A small contrastive image-text model, trained from scratch: text encoder layers 8.
Rows from block 3 of the text encoder, named by matrix and row number. Rows with one number belong to one neuron. Each number is 128 + 24 x the weight over its row's rms, rounded and kept within 0 to 255. All counts start at 0. Numbers have three digits each. After the name is the row's rms in percent of the matrix's.
# fc1: MLP up (text_encoder.blocks.3.mlp.fc1.weight, 768x256), inputs 86-171
# fc2: MLP down (text_encoder.blocks.3.mlp.fc2.weight, 256x768, transposed), outputs 86-171
fc1.280 105:148141130101153137144149144148178140129095093095142092121076140118111131147118148131101156174174110136117123098139152126116127148121104089144150108118131110099130109152115108155111100181115126109148116124122168120136152169111139150132097175091118107129155134
fc2.280 102:115147093111104071147146155097122169137146180112107125172171090140103098121136186154137101190148127124105152134129107131147104147153144106165098119143116135115117133125130172091128157105103144154080151168144164119134120132113104100143134097157135111127117174
fc1.281 097:101114142110144118125098128129162116181097146155147123126122121167156135108136100155133150194111100146168160110136135128135150094085124140107126147106153115120161103149089132137133077097132151142168112125124148141102165184097161133146092116112118141088114185
fc2.281 100:174158141154166129157154186108134107138160134139126118168101130121143127094112098133099115131120144102163127149110113135113111158094097104097126165101138188153133115134167132137153101138168125120175136147085159140113112171058150157144116153134144130158123141
fc1.283 103:108169188183149136120142088133111107164136131096147111112143134126115154145087098170124180143112099124143111138117114111119123123093121140125161119136138122099144121130126109098124074132124145092089097118127143126170083116146086143128115194156124137122106153
fc2.283 099:121162149096112136156112137108134114101104149183103158089158102070137178146114101075132141109161135155156146147128115103136145066124105117112127131128121101151117121089092137131147118149140146095146149151135122126121132169150093138139135119087135096116115173
fc1.284 099:115083139175144097102115148163127154113117135131100140096138125132134189127105110101144109105170118111148096158146090120088108090180099134116095156130118110152139143135126142117129133117139137104146154163150101145114124141105159117146083141095111131173168157
fc2.284 104:160120161145152085139114149114120099127138125102120104162123182156135142106137140176138104136182125170124116111113109106173145145142126124099119143067112093114091166151127103128141186160095092154150127148083158129114114121093119113105152130125110156126105113
fc1.285 096:159160114139173123166111146131138122127026109172135141118123118131102106131097098161102147148118116119112145130098085096154121161096100123114159150139130144131155128115088106099142145131109133101089105138147152128119169117149166114156120151163063125111136084
fc2.285 096:129114115118127147160155107144176102139127118121129155126122126120122118175121134174112177144100148128150123178120086127124122104113159096112122122158124150119158119138144171115138145128151104120117138131116134127119150167134102107121122136144121125128121087
fc1.286 102:158123174124121148134158124142126166109104112151167144121138150111127146126138135096196161160132160125138137141149164146144141119131123106143146156137143151084147168125079135141147123116141120137132146142133110169112112116139088131159092134105100172118159163
fc2.286 097:139105078133121122164076176113110095113141152152126099099076142085124156124111101130123102126104145125105110135123116127159119087092123137097131119117078117136147121133138111107153139141109131122159122148125114119137150110113095135128096110136060115085136135
fc1.287 096:162141125126167156141143170094139150137157115120129190149127124128085158104141097155195162145153173130122134144098135123170125129102101145141115152086149097132102114104131142142095146125118121119097127130110126107123169113087156098132121116132120111083141170
fc2.287 106:147114089101175145129160137141116148134173098113123121165143135154118126146088137156127109170128111115162148120145140177125145114166151154083131120117132123153121144127165164088134133095124162124138086139105121111113116116101183128105102135125155147173124110
fc1.288 102:117120117146146100164121164107147159128090112100113164118107142111141142134137150096107145120169116120130115130164152189101136129111126109131133151124128144128126094155150147103127097123122133141123121112103104145156150115139147153116114108114147142129134090
fc2.288 103:113160141129137146068112172110133142152151146154137098097155129090143117111118106163141130140170167133133117122140112113127122123141138105135141174089136151114166150153112173121137099132126154152144140159129141159108125134147173118129127086144140142100108108
fc1.289 103:175142129077142131165120139176133124107139145148145123140212104125092114099127105119080114126099123142157122122108112114098142102110136162102080098124135133121117085122140114111108083129134143130132100093138158108128119129214145174117139113103122139136132116
fc2.289 099:155117077113135127124138152112096087158094112123129169133155142153150102139095143112155107090118150099140127106122167092135081142096152121127151162151117176118091181147099142081165121087123140126141115115136153118154192123133118157135121118177094144162122109
fc1.290 100:103121150118127126127129124112137162115142098107117163178134142088129120142096092185111117133094177072155171161177123156090110154082131114140111145118101100133124109105167113155116084138123145093092112158119114143153167143159178158166095129140154124141154083
fc2.290 094:167130127108142140152138104109114142158100176110168123133164098104148147103162094130191169146110175112105129112171136111149108132088178142122097149077159168123112078137134113137145142171122144150131127105117156111114139103099130157145120140154112115127133148
fc1.291 106:117112143149146137139145160116153149130104116116134133146150113118153109114110122150136082127114154122186113139119143126069159126159146128128149113152137169101155127154134090129166120091105164156153151125110133131151160126125142134138079124127158110098182171
fc2.291 109:097135146153107111123136119140099169136112080145149154125137147107148106132135162121122103158145102134119154098106147142154126185105138083158126113112159128110082136076168135137134156105104175137094112162118126128113112109124132117141143122110150137160135138
fc1.292 099:126159099133112175129077149148103108064149170121112109094173075149095139095111131206127135130130132088109134096100111134126131121109098134121142134141128161153140134156141149134106129146104113160077141146135135127169132132152070136073119125180085147110133151
fc2.292 098:152107074133148160087113141100162106129105125144080136083141164120149113131101150138127123117065145131120164139111150122124128133128092103136158112125116130108171168166138111118128116142120144128124140119150133135107102087135130158116109099098106124159117178
fc1.293 091:100102124108176142120150145155124101123110125056170106108102128157112148147136166095125132121112164098119158129103155120099112165128151130107103119119064121137118131151117116113154150144121113137126107089116147119133143139100155115106156101118150174113124131
fc2.293 098:135170135121148108146178135120143129117118138086126108133125115124172133141116109094127172126135142130089139169089063197137130124111102116106111212075117122174114117110165159126160138178116118151154121158120149110103190117164141136104129128111122110139141134
fc1.295 102:167155132105173140171124079131127133128107113090140178120131115090126078097135179140152128079150128160119090157145123131098130089112081152112107084124120162097134126113115125120099127140088110131142147119140189152126101167151089148100145123118145095132161118
fc2.295 102:137157107113139107104116127142124111126100110126123114141086141147067099166096133126076110130122146166151105133166162182109161115140099137108124131141146137165132126161156129148096113159131119152122159133127153128098142164097146129131142135127115178141113153
fc1.296 103:147145125148116149143182134086171157132136166141142089125147140116115152162111154145137071165164125149102101090155112127160131143146153152145141144187119132129095138142130154096113146149123137125155120147159115108138112111102133126111121161145078142154140097
fc2.296 104:102140128150133111162152119155076094116159129153120114155135131150152150152115101099143135165125108121171112132142179142119112073090129058132169145144098097153135094142089079152141097180119141097134138144154119096120120096106122122089109098137114096110093114
fc1.297 094:074146120141125116125134142141102131140116164126174114126108111186132116169169121132111106117115148084096094136091148144083142118132134156173124144158094120130132132134142104092123119099087144117088134107123143067120127123125113105102102140108123091100129131
fc2.297 097:125116118108163109136134122138144129171126136113140102100084091117160118113153125105146158138085102127113125186143153139126095103141155135121131095132097102106145105116152143126142093142112111151095133151159131108147133124108093169116126134083138149177115136
fc1.298 099:163131167090155174163113159091108118088112144177164097100091125174110160137095139129150118127092124174107119162141131052120125114103109159175122111161144109137114104167135107140100117088112137115086168128140139145179159154112141099118108137176158146113100133
fc2.298 104:088130171191082133133130099134126176155124127122141124112097143124063094114139137115121126145138153125154113154127121171154133126092127102155135123109135119156139090124134081096147154128098101126117097139089130124132090134117118148122118170128133148151097129
fc1.299 106:107158144111147097138122123116149138111139137130124048139125124107101167119135139138113122108128161151133170107142081106166124100089144141108150129128119132121138116118144162164113113121130136135110141152171105136110158152139157099149120107067104113161117145
fc2.299 101:139140118112133129109141103166125145122102167161141178125151103133144107165139153173099114138086128112141120095103122087096077110120142111150157159109133084131165120187111134154135114109180134165135161119119120102109113110105149185101162086159182090129143114
fc1.300 099:097126103132172154111125127117105123122102130162118129152140154126106158137119107128105117176123118153145163138146166144094110156137114120127176142149133130100140106127150123124125164132104147143135148142143163152155100154118104098080195128090118075106130128
fc2.300 102:123088136105091144136093140141097122128120150076126135094162119141130160111108124131138143137151140118136107084153130115131093115116120123115114133128122132124076182140152168109159142099150144144096120135094117151125121122102158165098173119130111148108112112
fc1.301 094:116138116118165122164084208125128149157125124118084112120135138115127091113121162131157134129146187136118093159136138110169129142118178093141131085108162105110119171136154131108120115139126130135178112118128115137140126119126148074126146110111094134127125120
fc2.301 093:151119160142142142084140147125110140117153159128151085162157137103119153106182141124153108120110151137125174095136114123121125141164136137159161127087125161137123095101097137099123140115128127131126200109098146145172152093127147101129123189090104151112157132
fc1.302 098:118144151125104116123108117116171092081109127119123143121147120133141097165182159172102118101091139165170113125103150114130108138142118106114111115124155130133134118140107164120143145172146131094128106130132150128140107082147144108138131165137124117136152159
fc2.302 098:111116090118170162116104146137107093132145139134120088116108113149134168078109103111140101091133126109116095131119118128164146120145124145160121131147149131089140132115088141149124118143136148148131158133126155148161169162109139133089102123110112129148141156
fc1.303 099:162130191104125140150084127133116140128117141147164140147118102160123151119168120114119138138141137120158176128180135151085143102157139067068092109119114108119115126068125156153156138114131132128110136141180148136133124160121120120122144107099108142162153169
fc2.303 096:138127113117131122114177110145136129109132152090119113146145118125088153096093136111113109155184128129111172135131161128123084104100133144134124098161157114140150147136137115182164123119119170110116155133143097111127171167143149114089105140093102119129121106
fc1.304 092:141150122113136143113143120165160081131116146144185131165146128127107151110116149129126110141096125160138130103127182118171109096130137147140138090123138088153119168117046128131125147152112111177103111102127164128143103103167180131073151107091129117113115141
fc2.304 108:146170125082119122118124138125138143160172142118158109136080129142152124121105128110103151114106146153099141143137092133121128118088142072131182170145112112109131128074134152142143154169135143123133059119105092143111125091149138156112107092096146149121121168
fc1.305 112:132112100158137136116154144120120091141130110089181151147109126148132124118134122142121126146097161119153095109103139142047117124128142117124087135156123135168115125171122098134157133116139115104131163092136125102141095109081145114135117137130136141131123176
fc2.305 125:135116150126133108143092107155118127096158122152118128161112143142152113132142114132133086155117108121165132139108168140141134160144159117179085117125128121078078124098127132141139102123160134105150105169124098134134123080095100154096128107121121140096106142
fc1.306 104:131122129133124154156145174132115108159094165188125158140128139124161147100110147087132145097146121133118155125102144130117158121143149097071150137130127131150151128122132133126099167101136112135094148148101153109133142140110112132123135165183111086126138087
fc2.306 103:134140125150166098144108134065136147102095111140131154135117174139153114123186148144111145146120101123124108093144105124143149126111140145109141123112140160094123128137157117158145154130120112141093076121089129146127098174136121102160088126150124123101128110
fc1.307 098:126105170080167129120122151105145112150119159131113065187131086143115154145148113110082126075148125084119122187085133109151090149100091120126135108131139126124132150093129138154149144123108096076133141098156087164134192130150129134107108141103124163111099150
fc2.307 095:134139141140138084145102090185132177160091110100115134132131108149101071140131136169120094174162167157121084156128102083115136119162096109125125146164109173090121153132158110178164113117131154140103143100097157129085070102110148140170121161134119099124115128
fc1.308 098:107174132183097145097157127152148151152143150141149097119159093147152151097102133125097137124119124087111130092133130133129134100164135141088158071149067122100080147137118124138165098129070107136107132115126110112107137119143108168119117073094140112120125091
fc2.308 092:125152147159113142148149189110115147113112115156127145142133102149148170094073106130099155124109155138116118118127128128148125088176142119126101155127129147158128138133135117129136153142111109141128133110111100116095121132106110144103108120090114126133147105
fc1.309 096:120137102131107159136085136110157134130117123129164151149108118114166117150115097100111124157107109110158102141151138126095132114112168154085093106111149137133118123151115108125112120123142113111118153120132133165139134126134143083180128102145124154136101150
fc2.309 097:137115138170123095150140146115136154108101153143103128148145102108125145161119102118144156112152119080119140128136113142107109122137125116103117109103117128122144164135083113099066154114155091144106126108115104111133097094102126102129123132124152132144065148
fc1.310 096:142120111094123170129112177143157167151136109124124092076080166119151138142127134118144110137164116123146114146091121122132107083062167166117118134073128144084118099115128157170085080137125105133121106121130102133122115136157142101147112115082154164165158136
fc2.310 090:131134152061155117151117115102110171115140177155153111118112156150144118113139097158104141141093073137119126151139126187100154162137117134114099153137155157118164118139181145144133160140137105130149087108118141142107126150104124127149123095140125127107163097
fc1.311 094:130110099139120135136131085138176120124164116136121131130150123136136115130131102137116092130118165131116171116069136169145116137150088127140127108118133135161106083148137103137134125162145057137099137142100145132148154100119114106100164099114111114146130154
fc2.311 097:135107125137141166120118138138107122113157158180096107128151091089143106137130144086111085160131119144138171124120118161117105139136133139101105125155088142152103106175129106116100122173174097114132111162129187158133148151132110147113123134143146123142141125
fc1.312 105:148080167129145142164141144133102102141092084146147125157124143109106115122081111080089130098096108148160120117118122161119138126125178162129124108183137105128122128125153145175118125123133190136139128143159101127154127130080155103155111127150147090067059145
fc2.312 100:144146118109122128153110143102123121094112109136136157102081147202114082134107121081114155143108164136171152068182167151109146089131130109164135114135094148139130145165132155120129121087161142126160132109114101164133146148118163137148133065130096100131132170
fc1.313 096:118088125143132134114184144109134112154156125111146100145136114113149120133101113120124123116105147109139150126113114109143175142106142122122141142137128104087124104154146134105133130140091159140119082124075145148140145136088143093117128136106095155126118151
fc2.313 100:134097124122134133179122146117157111110099115104120073145158147090109081142141165116136158153120113169110143114180154112138136125105159087142145097127157107075162163128116102134108138101168125125113112169137147130141153110137139131184125098143072085096077155
fc1.314 098:133138097085142139165143133156160152145110190144122158154143083130147139131119161133124098138175163155083138142134116106126144145117104115127106149154166102163175107141101099116083177120110126141119157106107127148141095152128119111130135154161105097111114106
fc2.314 103:093091090089126131174148125144157143103145117152118136139110118137117106149119178091124119146127099158096111134145120115128161108096109081093169123150103165097101138138147112147140117143128127152147126134162125080130146096147127139141131127142118136133087132
fc1.315 101:118113130097149083111115106113184144134126135153105104114111099166159078099129095156114117113107110096135123117144145126110161118121119111191095143141115157124119099144122121135117126153124115099123103160115143122128108144106129169139140149157124167136132105
fc2.315 104:131141132169108143135123131118131144108115143119129152155108098126152135132103110152126130139123116131157149153133104182144090145160116147101162129116154136133126154085087103117128150122149153101132142160163122133150117072102126172144138145164131156158114109
fc1.317 098:131147146129125102147199087123159127154126109172166134154153155121115116089137109124053158124122147111146127143135107112145141130108119103148152149120106119105136150153159112098175117117114135103104142152129118170132141110119139117111112119149102096142160123
fc2.317 093:159130161154163143154131174075116123127113142113157151107113133109100122114161125123144143092097110107136130119081145109139167104142097090112120103158165171137129146076148122117132137155147128102131089070108076130092180117150131138114140146090091145151138147
fc1.318 101:109120110061167179140137142162114178121145136133112112123190159107115106132087102131118133149187130145130117147115157112104130099100124138133150156153126161152132140123149136126131120101132122102104096111096084183096126162138147130141129108121180129136152111
fc2.318 104:143123111117128104185137135110094120125106124174125103142119109107087110148130165138106161156137145137158158152144133090124106109132119127121113181143138146151166164118147109106128086155137146149125149097140091145128109106110160067123105150073141163156119158
fc1.319 102:128162094163120149165146098116106094124124103142125103129117175183083168112121155124141138123159153168123103158157094164138089127159135110164114171127124113114125100140149084105178137109117111124145141143115134152123138126118139105122127150158111166105141120
fc2.319 097:163087137106126113162130130125102174137116116117130131148162131134125082142141120131151191093125126129108095109129110109117104154149158107125145114116105099171135153147142116168127158142128144127144136109164122114122126118097135102108076161115148129159122151
fc1.320 097:131145137150149164177109089199149095125133153123116134146134197071142117125114109125064094126136127084151130153176072132113114119126182139126124116115153144125131137121151138128145093105099113139138113128105108084124170131120098111118100118132130140109094084
fc2.320 100:125102137145137167146134150128120134152086179157132131128116126156140095112149125084131144122134139192108094118151095108164130136101171107143164146160140106095129156113144142116123106085113138077104148102130133138136104146156078119133137106046102093076160101
fc1.321 107:139132141145152122147131138114134181118131080104159153099144107099102128083146108124123085153153128121123113138086074128100094141170101124174102108142144095138167085110159181098140145091096161135112165144122136142161136124139117101101093150140143109131106095
fc2.321 104:123149164119162148160104145116128109137103147149157120095117144102109144110096138148152126138094071174162113088139111093139080174171151116162141114158143141110093113123123135106139100146122192130095143156148159105161086117103126152143103132132120103127115137
fc1.322 097:144126149136149101131139119101126122063123153139152091107078076138145110123101135213123112155144128114123109142114128137119121085095101129126112128150125081111115147176171152160164093134126121171158153105112110118122160148117120160144122183116139087121128127
fc2.322 103:101118138136073133121199139114106124107139154143142112123143095157102153133083114099130147107098122116163086092066130139173103132146131128116155147108103190118083152127140156113124156123105131126108129146147101178153078117109147094118170126150137116098128151
fc1.323 099:141125130125092157117111129144166115116145128114166111127106116153108129146121115090126128107144151128076150157122116121067132141132149090156104107071108129122135081137138118177176117179115116132136130131127118062040099105187113069145098151100130166105102135
fc2.323 106:141107112090172120107167119164135149152105115154143102142111091191124114115163145199116168129176139101187149126132100116146135137114126083098128149130090145112133176169158135136156109079124126098130146112127176098091160114110152122166067128125136120121128134
fc1.325 107:128128172126136144125102121161148202084143130168170094089102122132160108149120138106111114114103174109157134102126115146147099122116137194162081108114155140177120126148116128135109105061082101175151121145158169191105115153119121138138120132098113124123124115
fc2.325 095:140088143121111147140102091160146119111142097125190162107132116097069112130062086132104113121139130108113143089139142137123117126126131128146104140164096127131185153135121100120104132134147136168118111114116153154123096177119092147159147127119110114153106125
fc1.327 101:141153091114159095134149150149098146104093155091083147142137149140138128093172089171080098162132149148094134129110116134119131129084170080154091116119124126154152117128178116161120153072167113122091113140126191136167119125099131114125151116099107146133130135
fc2.327 103:125127148134109109120117131143128172100141147128180145127151131096181091097154184099110139151123146079100111100115154092105119139126078116137165120152122160095153135152150105097125155155124114131150131117109164144149096143078128182119146130120138129137177160
fc1.328 095:121186124111076151126108131122128128135140150128124134149103125155128136161127092160110146145140132087153103128131129191119124134138094117135109128137149133146163073141180139176122102152166126101095153107114145099111131123160115103119124149117168143124118138
fc2.328 096:115157111105136106105128087142118147118134172147142100159152118094098094144160094192123111145181109113137146124078127141118141146126110145095123129166150165110142051121128118096127141139091126127146171118081090132123119122102115136109130157101090134120088073
fc1.329 096:127114112095132112089140126151127084103117119154153155096122125124161120145166112125145104192097135089153144130084162094111124146146101144121142122122096121152090110121133134119090125122096149121100155140116112146115078130136128141137101144102161151129127096
fc2.329 103:145136121066156159132167163114098162104188146133161179121126091136141090155072112131117132134133129108118170091126084153099149145152169154138169153119156156157114137140106105107113090120088092114120101121125094124097093100134141138082073122125116138108170147
fc1.331 100:108140146096155125113150170146131133128112121154145128091120123128156075129096181146160110134149134109120169094144123120153130107091124118122179154152167107131131155144138139149110087135133049140115146105156113142115111079129120099104130144143173093154116131
fc2.331 093:153101161144091144118133116111118123138166173106147105102163109107151139082097126103092086101139133140134100152162112158138134120118136164142154131134139140144125137123125142091106126157128149151168111141150116162138121122134080073102123168131098140145149101
fc1.332 098:080104107144140165110175110165123124149167123132132144081137124159126131161109158127138083130138121107111161154133132165160146164144117142079163124137157139087127098130108145118119134129130129120080130142114162123116146102092140116121140107155158117106135122
fc2.332 092:139108121111124134107146169144098143154162094127131141138111130145094108114119117161132145143148164111152152112071121130121135132164133103113114121121074114125148091120108118155148141112143105094121114124115128135116112120140160082186073116149111096161136162
fc1.333 099:063138161076136121137157104154132097132102140126144094134159122110106137097125126133108143104127137123106137116072169139149098073127115164124141120136139114104144120110165136084121095129189080172110074115184164139093142114118158154124112124115135132096127124
fc2.333 104:125137084119094183106129122138103153148119142114089138148081134120156110182119133161115124164123132162142176125166088158162159134151142113105116155106156140123110130119129101077142125109108152151093134083139169119142127120145160148119149141168149118149117134
fc1.334 107:144156118143140145147117117130150126108092162139116154121135128117118106170133144142111131160126119124143162155115117145130156185099113141113108137068111113152095109155107109109146124144123161152116108109150179137144093160159157141117135166148132159112163123
fc2.334 098:177127042100127108118105106146141160104155144174134115173159140159126099110153126119105096146126078141121131124135129112145133127093155139159092156129128104112136138138071110165106131113137160087100165152102127107145100082103112172098123124139106147119107144
fc1.335 088:157132117177123151107112184101111096131108178114155128117134137100144172118118135148091188086127131121154140134111173094119121177137153095109119142099126114131151107129137139164091135154135129162123117126156143123142109184164138117155147101102090139115101113
fc2.335 096:099136118102127133150137114110112171121121123142110133131118111136146162102104146137160162168111150190117104160121130111114115158119177140141159127133112154145093105114129149144137124138094118114148090094132091084128133132136148129140121124117158179151147163
fc1.336 102:085147128130091131148142168114131156096155106105161114140134146123057133137122138170180160096161144141109158156109148144122120138150143158133135125103166137120126139111134130089134118091138074107144100113119126122160124101130158159119103147110170128087143067
fc2.336 090:150130157129152153147124130091147165129140135142123164130101125080134110130149113139155106100189162129116108129128110130118133141129107146152100112148160125103129112108053114095139127157123111112099104082149118165128111093103165138150147132129107169146133121
fc1.337 097:111114107176127115101127117117158125113134159156116161160124101124112137091112123088124062129114111141173080132136155115145115131133123123107143165109131091160156123185124116140119127166140140111130177139098127101121183145125127103131126088116135110146107099
fc2.337 097:113096186137129147117140086157131125111140135087168129114124135137152171166126127127132124178113133149089131122143150183117125136145158104103087125086108173141127109159109107127140115108107114110157131142130120133160142125145150149169171128126168172161087164
fc1.338 098:128113146148107118095152155158112123115163118140170128136122127132141123146144113123156151155145159085149088088122170081109107153149145148123154165150166096128142132135136134140103166202115122143119120153127103137118138141129162149146192135095098117163144141
fc2.338 104:138156078134083122143101148099131123143140133176109104112125097124065151103110099132109155136161106095125106122161116128132120143099164169113098138141160134124133187142145157172157119142097113109136112126132127071157119159147114104103131148146111124121129138
fc1.339 103:092119163136119141147184122108105104134101101155098118147142091148099150164155118120088120104097124115146131125139146138176135145138124133105107158110152105117121132107138140105112152082131142140127109149112110110115106142108193112154137112123085124125138122
fc2.339 094:130131166084098106117140149102101146119123143169117162118131115103138107146122136134110129134130114073135068134159111106096087127117131125123117104138132166106127128152075136172102128109148121127127123152125131163163130092079115149149153132148173135113127097
fc1.340 104:103132144131185136145123111118139104086129138134161140124115121171109124135163146120131150128109129089118127133122157134113120123132158134136109127138136149147145135145099132127078134146103095115100153089122104113092124126138127121144141123115132131163163174
fc2.340 109:117112159121143089118125103137130121138117138104172112182144126138165150150141102103187121140139136149112117179130140128168162177082132167163178166070088130104118100135120141098088119138136107189134101151096159130099105153145164145096125168151091132130082086
fc1.341 094:118170148126155091138123111084107171134090100123139072098152113137151169124090085116102139112116142150110142181148138147081113152091126105098143130170127125147164115144119147130148105171170127133130072104135157128122108117134133101123123112139125123147108120
fc2.341 100:175105079126164108135108084117114151132096142129109156130142155099148115125170188122121121118100125127162094108098170139122098117152080109104102133144111108161143110118115161117082101157129133157079146089106092142133123123165144097118109120088115161163134116
fc1.342 100:119149167112160116136133134100145142128160138163109154105143108119095159173139134142084143085124157156078137145104124158120073094168163171114103139188140123143143163153108147101099126107120106139103172130147126123122132119092156140158100139138150115140162156
fc2.342 103:135136158106130089063117135116103148117096099116125151167170163137155100122142142110106111097119108140134145182102100124108132180141139120150186168088107144107143073132115122161141105139076149094118127151126134154136129123100130122141117145175134142142127144
fc1.343 108:078128180119106146091140149107132113152121127127166188127147166134131120108105128139112117130127113143133178146123150143149096150124107085111107109151099097125147116080126141074120107143133133119132121138124112117122108180148128095175145125106157093130095152
fc2.343 104:186156084126136129130160084125152127118151106115169168118109113170132124104153138142140111131134176134143104138130145113078122121146149131141137125161130079138173161113101143077107121129123123135107111130111149129114090120122138153147124151157095165146133134
fc1.344 106:112167134165153125107147133139114129136110130109134161138131130143163143150137110133139084123163130091102087158081113147132103108111098086128104136102116138113155096100138152118124108117131133087112103178108137147113152123087100172095102114095135126131134130
fc2.344 098:147160110104119109144125128143167135131148155129162079086128137120121084149154189149134159122107148144143150153134121079148110091152141138103128137118119119128095144109155113108203148124141128124122137164163146122112141135122146159086126121153113127100104078
fc1.345 095:136140139156133108142143117115133144154150134126123108134118107128142160145124128114131107152133119135129129151159123118146025138117099145111084133121139171146110159134089127148114140151114130134157140140104144143094091076120154096139156113147130141118137141
fc2.345 095:132116124111134120145143172138090151131131124132157119119127141111135153153116143164141156145131103134184133095117109106122125132112130164100181170153104157117129102089137159116131099179108176128111098127150160090156140134112162115093129150134118081147126115
fc1.346 099:099137128112183123161148161097140131151137149148164134102126183118133124126076148131096146190154123101109074088146119155158148149126092120157163111145144106094139126123126099141107118142105087166103135135119112089141154124117144158109163140152148139112114151
fc2.346 100:104137107140059116149165120115109161093138162160108143146152145150143126114140160114138130113091107176177131118105094133182109151136135152132118179105148098120153115139093142144103132099155111105122092170152169085112114121128154092123178128156149105158147105
fc1.348 102:102096127121108137116122118140084114148116155197112108153152139083154098139111094202136094106143141111132123130113133148165108132158126135134088118160081160153138090126178125107133094113119123100123113130153176081131126149066154115166107116085120166145128080
fc2.348 100:115121128088161100151113163142129117105134103096132060080135137146145128153111135133116161121121146153149131129127069185126128187138144172128141110116114126114113122120146144145149113175118129176159136150171125101115138148139139153123113157164150098125089137
fc1.349 098:123111154142168107144140161103124114101103111143098128156140121146077114162114120110124105157138146141158138103151118112082113165107095097136127106136086154124130168125160137123093110142074123142167136113104146180106088109142129115122101161081082120112121200
fc2.349 112:072154084125109145123102087143107098125137090146110133074126172107125107065140121102143125104112146084152132114113067097116134128136135122137128128105133105149123147136143123100143148076095144124125148160167114114125132143141106076128162122109162116112114086
fc1.350 104:136147110184119132119152156107097113175153152094144115144125155126154146130148150155139120114144154176136105126107152147128129126149170093120136120138132165134118122102133128152139152129117151124157145071177110137093135122108115150137113119170093117076159109
fc2.350 102:124119110157145099162113107141126113124138144111152095177121130128139124164149140138139101103154097143136078141129124138114089074117113164115066146097197103138143093101134162107161141117098121126113137152122100108125114131144122091135085126129174131108132201
fc1.351 105:151120135145153126132128129169138102149126127129176127123121159110112100109113056117092104162134130176162126163124156123137169085162126118125126121139109134117086132095086113183118137133114131118103162116114169158100104106074148110126101123137120125116103121
fc2.351 100:157140132153113150130145094149101127100127167099170123152136157104130134123157127144076123142164159111156130135144113105138155189150152124114119119160137124127082138130100117151089154118101141065141111152102060085145125116156108098129144121130139139147098172
fc1.352 104:107120087125125104109139120132096113119122104124193133085115157077112126094084125104151151123129149099182173137119190157177096114171144132158085143156109128151144141174120138135136145141094128131135168081100145112096152143091165125146101135122094159151118130
fc2.352 101:118071135107157127130113136097169168108102125141091140121134150149143110114101123147141132123128123157108110080170172106137122139139134145137133144106109107147109136124149120157101133108068097128147096107151145105121162097120126137129124136133088123117125127
fc1.353 102:125145115114133134097187105111148131165087178158105146163140126112144113090155125108118093143149166146085086146099140112142149099168122099138139140175126121081136109070163171135139152081128174120130098068143042150146131157116133096152156083113108081073114108
fc2.353 101:141140142128091086114074127131124120153086140137123139133135140096136111124130118133140129097110157138100158184097141157139141151070142118133137146132117122139090113102111133134154077155120094136120131120117171142127134141160169118126102134174160113131105115
fc1.354 108:120121130130165159176131123119136171098124170132123119136161076156131167172182121136118175113121131185148111185144121108102092153100145117134111115115125071174136133143087132127123105124127166139120149157144139157125163141093130141146151161153087117118155138
fc2.354 098:098154148120125154130164122128108148098135104087133128158126112134161097141097133146075118110179138136151134137162148156125121135149104165115187126130175086115152122080150112120071119153162138124141133161115143155138158155126123147094162142059084078104098150
fc1.355 096:107157140139105122119118158109154140123079099157136141118102144121156157118117122139078111183123157123155145064111095146108120101115111122185105122120144110132103131138130165140141137096112124146133147119102134150122134133127110087165148057108116129151134152
fc2.355 104:140131124150157136135116118153102135074096129104116104153101121111144085155129128104122070150134114110147137180117135096164131124062163128163073099130139179130115122068118120119140138111149137100141119115131096061125105152176096147131156172127092147137165126
fc1.356 096:052142125148144115124111137141145159104107107114167122083125158113136101149151163121135121146155119084116154134072111132132131124163118100125113142136116109135107114129128158136130153114149108112095115124081116129102101094132140044097158126143117111110112145
fc2.356 100:148095162071055187141093107122140141098124144134132128106161108115139143132116122123099130122164119222144140130124094104142094118113107123156159102142129150136108094131172126116130137143102111115126085129113142117152108174114083095153102121147134140137145164
fc1.357 097:153124120127158113089178093123130126142122119127132152158135145123161144101136100127155131138146144166133147172157129114106159133125107104116113119138131134145109110135107148145132118153119127139133113155122142124101124106164110119160163098130187136144150094
fc2.357 095:092082132149123169137103164107143162122104143120125108157080111114103143130117139168163116100122150130101132133122156131159174114125110110169121125100127165113130087086147129085119093153137102128129153085134168112147122108134134123163116140123101100142131165
fc1.358 098:097143142117136181114134145128133131131120118103110118140176132163146168116126139125112112157134120155120142109111141113121166099139092135122108111144156147160148140145126100153131132151141125109089135106124131113152154135177129107140169079124127109116153119
fc2.358 099:126140138106118132119139107123075138141179149124091138104137147142090124103077131115135103112134138150097119145135158122106128139130109177127098148121144127086094132136119101116146088128122133121118172144143138125131173113103101156148137149182117181151138141
fc1.359 102:148130157104156151173145156123114160172138119135120140131164124132129109136092104139110164143101108126139146119121154141121128145105193119114144148170144141115136127153156147099160120209127107175111181154123088105141109122103091125168167138104163117149111158
fc2.359 108:115116092115089144139145120137112128134158102121113123145127138162104131185091086113130136138176170205155115131108137138096125134189159073149122148124130153141103133132114150132180146183137150144149153109136126097094158072117138101142134156126120091124097152
fc1.360 104:124128114115166148113127146127166144072113105110145101159093121133130172122113116147147161138145099122148125159164142139164116119154128101124184118095151120153146117134144115154093130119155079113130172114133090104179141149145119127163099159163128136121130140
fc2.360 098:152140165123141141132134110087119140130138187090121183127124115110134098120135143137158111125148171142141112163178123130101136168145108132130145160151146137120143141086127112129149132143157136120146152123140160142135113206141157116103148162108121117145105155
fc1.361 095:162136156098139130070148101147100120143132152094138131153149147156124111087131095160141134107130133158128124109153113111094135103158151143129140183108142178108132154134120163161147148137110168127114104123126173124160118116105113125123113106145106108136144089
fc2.361 099:115145146151127126131161114135098131117160133142100142092121090103114081169146169105092137114113135104127172131098178115147122099133118104175136157120150125142114151107149121131136113140101119126150138134140147108150103141117109102082147156133125136185159162